python train.py --model="masked image model" --dataset="rendered scenes of coloured solids on a plain floor" --train_examples=195000 --image_size=48 --crop_scale_min=0.8 --horizontal_flip=false --method="simmim" --mask_ratio=0.75 --loss="l1" --arch="resnext" --norm="batchnorm" --activation="elu" --depths=[3, 6, 6] --kernel_size=3 --stem="single" --avg_pool_shortcut=true --widths=[128, 256, 512] --init="torch_default" --residual_init="none" --optimizer="soap" --beta2=0.99 --lr=0.0023 --beta1=0.95 --shampoo_beta=0.99 --eps=1e-08 --precondition_frequency=20 --max_precond_dim=512 --merge_dims=false --one_sided=false --adamw_lr_other_params=0.00088 --ema_decay=0.99 --steps=12200 --batch_size=128 --epochs=8.0 --lr_schedule="cosine" --final_lr_fraction=0 --warmup_steps=610 --weight_decay=0.1 --adamw_weight_decay_other_params=0
Rows from block 4 of a small masked image model, named by matrix and row number. Rows with one number belong to one channel. Each number is 128 + 32 x the weight over its row's rms, rounded and kept within 0 to 255. All counts start at 0. After the name is the row's rms in percent of the matrix's.
After each channel's rows are labels from the 100 images, of 14976, where the channel reaches its highest value: "patch colour" is the nearest of a few named colours to the mean colour under the peak. Only what is clearly more common there than usual is listed. The data: rendered scenes of coloured solids on a plain floor. In brackets: how many of the 100.
# convs1: grouped (16 groups) 3x3 conv (model.blocks.4.convs.1.weight, 128x8x3x3), inputs within the group 0-7, a 3x3 kernel for each
# convs2: expand pointwise conv (model.blocks.4.convs.2.weight, 256x128x1x1, transposed), outputs 0-85

convs1.53 082 [137 126 107 124 157 122 137 117 132 154 162 176 151 131 171 159 153 179 111  20  96  63 140  46 100  61  90 102 147 116 137 153 144 119  84 118 138 181 149 180 141 146 153 169 134 128 127 117  88 184  86 127 100 102 122 145 125 168 179 141 108 158 145 112 119 108 111 149 103 116 115 102]
convs2.53 101 [135 113 139 151 122 110 128 116 135 133 145 119 125 129 148 115 115 180 147 147 127 117 127 108 153 103 162 146 111 177 125 100 114  86 154 158 111 129 108 128 126 176 174 169 135 146 125 123  96  93 119 117 135 111 169 176  99 104 103 114  91 146 160 146 107  97 115 108 148 119 136 147 130 142 168 147 102 108 108 165 155 105 120  91 152 107]
patch colour: purple (52); brown (30)

convs1.82 096 [103 189 157 114 190 196 103 153 117 119 160 130 111 200 173 102 112 114 129 109 115 135 119 152 130 110 109 142 193 178 169 120  98 141 112 143 144 134 158 150 102 135 125 114  96 124 120  97  75 244 175  93 106 126 112 137 134 113 123 138 142 101 147 168  76 138 153  85 138 128 170 159]
convs2.82 108 [ 90 115 132  88 121 162 147 101  81 138 116 162 193 107 137 139 124 177  97 167 126 127 154 145 163 162 101 106 190 123  87 114  82 120 118 137 147 130 156 101 113 128 165 141  73  92 115  95 120  82  60 115 130  73 158 175 112 140 119 150 129 167 130 110 124  84 107 108 197  98 123 110 120 201 115 121 170 102 100 107 118 169  80 112 143  90]
patch colour: cyan (46); blue (33)

convs1.20 094 [115  81  99 121 201 108 105  86 115 151 143 156 189 135 187 118 158 145 125 130 149 128 136 167 147 158 152 140  63  93 120 179 140 121  89 143 125 139 149 100 209  93 155 151 160 106 162 135 135  41 151 135  66 117  89 101  99 118 125 166 146 128 142  95 126 120 116 200 141 143 155 134]
convs2.20 083 [ 81  96 141 114 108 133 153  72  61  91 208  81 115 182 107 171 134  82 158 159 139 121  81 104 105 182 139 136 192 149 176 109  98 138 155 111  99 181 133 118  98 163 106 119  99 146 162 109 132 109 160 121 196 127 142 140 112 138 141 125 138  71  99 147 106 154 107 141 103 137 109 192  69 154  95 106 129  96 152 139  73 103 152 104  84 140]
patch colour: pink (44); white (29)

convs1.21 092 [172 125 118  87 131 148 150 216 131 114 154 141 136 215  98 142 158 130 169  94 146 191 137 138 145 162 145 144 132 134 149  90 103 173 125  95 112 148 118 208 173 133 100 174 131 131 105 145  95 116  59 159 121 103 152 177 140 169 111 130 195 156 105 150 158 152 115  93 150 122 139 114]
convs2.21 088 [ 99 171 106  83 130 119 124 127 148 124 119 152 133 148 130 152 117 119  70 104 116 144 152  95 186  47  63 129  74 103 133  80  91 146 175 149  53 201 155  97 189 116 117 136 112 139 100 143 166 173 180 107 179  84 144 143 129 146 118 144  86 118  81  90 107 117 151 134 124 145 111 163 211 142 108 128  71  84 138 112 145  98 124 109 128 109]
patch colour: pink (50); white (44)

convs1.77 081 [127 171 137 100 201 181 103 121 193  84 127  78 151 160  83 119  81  95 137 113 124  86  84 179 124 165 133 132 156 134 115  94  85 142 126 153 124 139  98 156 117 138 121 174 129 161 137 137 135 230 135  92 162 136 145  65 116 158 125 134 137 138 127  69 103 133 113 108 100 150  75  95]
convs2.77 088 [109 144 113 103  86  54 139 163 130 117 133 189 162 159 128 169 162 126 159 128 143 104 156 108 148  79 126 115 103 147 140 136  68 124 107 138 155 125 167 137 195 132 163 121 183 164  72 133  78 167 117 154 171  88 152  77 140 120 159 103 147 156 187 111 116 109  82 114 139 119  97 133 115  92  74 131 104  93  98  73 173 167 128 117 187 112]
patch colour: pink (43)

convs1.88 107 [148 102 123 165 130 104 174 186 144 131 115 126 184 131  81 138 201 153 115  76 128 160 183  80 150 184 138 106 115  97 168 147 144 144 108 165 167 157 164 112  57 149 127 102 153 111 101 123 170 156 135 125  91  93 148 171 169 152  84 168 114 112 135 127 120 140 134 136 163 157  58 170]
convs2.88 104 [ 47 120 164 131 130  71  76 115 166 185 121 131 177 123 110  97 145  93 126 155  84 158 110 162  92 128 105 132 114 114 110 173 180 151  55  77 153 102 137 121 134 143 111 157 144 120 126 120 146 113 153 103 143  87 143 189 146 156 168 165 193 126 173 115 176 153 177 174 118 140 117 156 149 114 183 174 152 138 141 143 141 123 164 163 140 127]
patch colour: brown (87)

convs1.111 083 [106 109 111 172 123 101 165 165 145 125 168 146 136 175 170 142 150 156 132 133 107 143 188 153 130 183 141 149  92 166 199  53 143 197 139 167 117  87 120 117 153  99 100  90 113 135 117  98 127 116 109 195 181 112 138 166 154 130 104 144 114 120 112  97 139 128 162  39  86 145 121 123]
convs2.111 090 [ 99 118 133 154  95 167 140 193 131 103 129  79 114 102 158 141 137  92 165  86 196 125 149 151 209 131 147 144 147 180 115 124  77 109 160 201 161 147 125  60 122  89 126 174  98  99 142 145 157 103  81 165  86 128 149 109 102 161 111 159 122 128 182  95 114 112 120  27  89 144 103 113 120  69 153  91 122 165 167 150 110 120 202 131 127 112]
patch colour: brown (58)

convs1.73 097 [128 161 115 150  94 149 152 108  91 113 122 132 113 115 139  93  61 141 104 141 101 151 146 170  86 117  12 134 113 134 135 160  61 125 133 110 143 112 138 113  89 125 116 192 166  98 122 116  95  83 139  79 124  78 117  86 139 143 207 126 110 136 166 121 121 153 160  88 149 136  67 149]
convs2.73 090 [ 90 162 115 124 104 115 131  87 103 131  88 189 138 129 147 133 128 177 125 170  94 143  99 114 137 172 190 167 141 100 117  46 119 176  83 150  82 165  94 188 177 103 157 127 120 101 162  76 170 126 112 106 153 115 123 155 102 116 142 132 134 140 141 103  85 130 122 149  82 107 164 108 110 120 188 144 158  59  85 108 144 134  63 140 174 173]
patch colour: brown (32)

convs1.84 110 [104 111  81  85 106 116 123  74 127 138 139 120 130 140 126 142  99 132 100  95  96  92 235 112  94 101 108 126 172 134 141 164 125 126 131 119 147 133 152 134  73 140 133 139 130  93  92  89  66 196  88 101  87  72 140 148 125 140 130 117 127 103 136 133  91 142 137  11 147 121 122 103]
convs2.84 127 [109 106 107 167 136 178 202 156 159 122  97 146 134 126 211 154 128 135 109  84 159  62  69 110 151 137 131 141 175 166 118  94 167 113 159 133 146 204 133 187 101 193 133 165 123 149 107 106 116 153 136 136 159 144 136 104 157 136 110 125 107 166  73 123 204 153 104 153 183 127 155 115  87 201 145 129 136 118 184  89  85 109 127 162 126 108]
patch colour: purple (27)

convs1.19 100 [185 155 132 118 139 154 116 118 169 126 160 133 124 116 108 148  94 152 122 139 159 146  92 144 129  94 146 124 119  87 112 153 132  88 154 165 175 137 106 113 102  87  90 137 114 118 172 141 186  52 161 199 149 181 139 187 163  89  55 156 122 113 138 107 109 130 121 119 197 158 200 135]
convs2.19 094 [142 112 168  97 128 146 130 114 113 103 151 119 110 135  84 117  98 121 117 155 125 120 177 147 133 174 110 142 138 178 163 141 167 152  98 126 183 102 169  97 162 113  98 100 133 123  98 131 129  95 211 121 195 102 135 156 156 120 113 144 133  97 125 129 159 146 133 124  93  99  75 211 103  92 121  99 124 109 117  98 124 105 171 188  65 146]
patch colour: brown (72)

convs1.121 106 [172 123 129 180 125  87 142 178  94 164 139 157 217  68 124 168 136 147 137 110 125 161 115 134 138 122 188 156 132 153 189 109 102 147 157 111 118 155 119 109 132 192  90 128 139 106 137 133  87  86 146 127 101 141 110 149 140  37 166 163  85 125 137 118  96 100  89 187 104 102 108 129]
convs2.121 104 [124 176 165 153 137 121 207 141 119 107 166 133 117 135  96  93 132 142 182 141 113  98  83 132 112 135 130 139  78 143  70 202 132 166 129 138 136 156 154 143 118  49  54 181 142  98 113  73  77 124 111 133 121  96 109 162 146 133 115 108 155 146 131 102 140 141 118 151 122 142 109  85 133 135 101 191 138 127 148  87 141 119 123 162 136 129]
patch colour: brown (50)

convs1.107 105 [110 165 113 183 152 118 132 120 131 134 162 116 163 203  88 122 103 113 110 137 112 120  61 127 102 108 121 133  66 152 123 232  70 122 134  76 121 112 156 147 144 143 124 165 146 118 109 108  94 208  86 135 139 105 111 120 115  94 184 140 152  97 152 102 112  99 123 195 120 105 137  99]
convs2.107 097 [165  85 158  75 102  63 140 177  99 129 151 157 145 144 100 145 110 105 148 143 158 145 148 125 118  90 169 158 107 120 137 114 162 166  92 109 108 127 141 115  88 111 130 125  44 142 105 107 127 113  82 158 166 127 115 135 121 156 139  80 120 166 133 122 166 121 156 165 205 117 117 172 125  84 121 164 130  98  51  86 107 147 145 162 104 104]
patch colour: pink (62)

convs1.8 100 [ 96 139 146 137  70 148 100 146 101 102  65 116 148 211  16 155 123  98 153 173 125 162  87 156 158 112 126 133 143 152 129  51 166 169 124 134 122 144  84 101 111 129 123  71 119 101 110 147 111 105  88 138  76 113 138 163 101  93 120 130 133 108 156 129 147 165 137 141 124  93 143  89]
convs2.8 094 [ 77 147 112 167 124 112 157 128 101 136 184 174 181 102 135 107 195 134 157 158 121 156  82 146 113 130 151 152 122 181 161 155 147 150 139  55  49 105 155 134 139 201 139 152 112 103  85 135 173  95 153 122 108 177  84 128 145 113 108 121 117 123  74 166 146 131 115 116 116 122 112  77 193 119 104 194 168 118 148 137 148 137 177  70  81  89]
patch colour: brown (35)

convs1.65 095 [118 118 150 124 144 168 124 148 145 169 160 166 135 157 147 181 167 147  96 147 146 113 142 123 173 167  86 113 173 128 158  44  74 102 152 162 181 123 119 130  89 117  58 117 150 162 138 144  99 126  93 114 160 103 100  88 116  95  80 126 153 124  72 167 150 169 171 134 190 158 153 164]
convs2.65 096 [194  95 133 148  88 149  66 115 175  98 120   9 113 113 115 140 117 158 194 130 142  91  93 100 153 136 124 136 136 255 109 138 125 103 135 167 173  66 161 141 108 126  92  98 117 194 163 145  89 110 135 107 140 152 171  91 169 102 121 106 161  92 133 111 110 146 128 108 121 112 163 153  86 134 143 128 106 189 126  94 160 101  89 179 156  79]
patch colour: pink (46)

convs1.35 097 [112 129 153 109  93 108 178 124 118 127 117 114 140 123 109 116 142  69 126  94 148 113 134 128 110 166  71 138 149 129 128  95 177 131 167 175 126 122 109 141 148  82 156  97 111 140 170 150  86 127 178 142 174 147 108 132 120  99  98 185  92 120 236 128 132  82 207  88  83 111  89  82]
convs2.35 088 [100 156 167 196 189 143 158 152  70  57 116  87 139 124 163 164  74  62  67 176 103 119 137 139 163  71 130 105 153 155 131 100 168 123  65 137 163 148 115 148 129 170 173 130 194 170  90 110 100 133 162  82 158 206 124 140 103  93 144 124 150 132 138 191  87  79 149 129  87 101 105 159 171  76 139 120 123 143 128 106 138 145  78 103 110 138]
patch colour: pink (57)

convs1.86 108 [124 106 106  84 244 128 119  66 139 107 155 153 114 177 176 135  85  98 104 112 116 114 144 150 136 192 114  91  96  87 108 170 125 116 133 110 108 187 133 129  97 119 110 136 109 124 121 150  73 221 152 146 183  93 158 128 139 134 144 124 102 101 122 158 134 161 148 102 151 161 116 116]
convs2.86 109 [107  81 160 119 123 155 211 119 181 149 146 152 100 131 144 133 111 200 154 151 116 123 123 124  95  96 123  97 133 166 142 136 168 138 185  85 148 161 137 121 131 125 107 185 138 144 130 127 151 125  54 138 106 139  93 108 174 143  96  92 188 139 126  81 127 204 102 115 107 111  88 119 105 125 118 108  85 128 185 149 121 121 100 152  22 120]
patch colour: cyan (36)

convs1.93 087 [104  65 106 131 142 101 133 183 124 152 118 103 169 149 119 133 146 115 127 127 112 188 139 111 143 180 154 114  99 126 148 103 117  92 192 169  94  88  75 102 102  74 132 140 116 118  86 139 173 113 171 130 177 101  60 131  93 145 135 126 111 134 121  75  84  86 124 129 110  73  60  72]
convs2.93 097 [133 104 178 135 192 163 130 110  86 159 107 158 146  84 129 155 113 146 120 104 199 114 137  97 136 103 121  79 127 130 105  96  35 100  82 127 110 163 149 162  74 164 117 126 125 110  91  79 125 142 110 105 104 128 149 122 123  69 118 103 140 142 128 146 114 127  89 128 185 101  76 174 117 115 149 145 140 100  92 146 105 131 130 138 156 148]
patch colour: brown (87)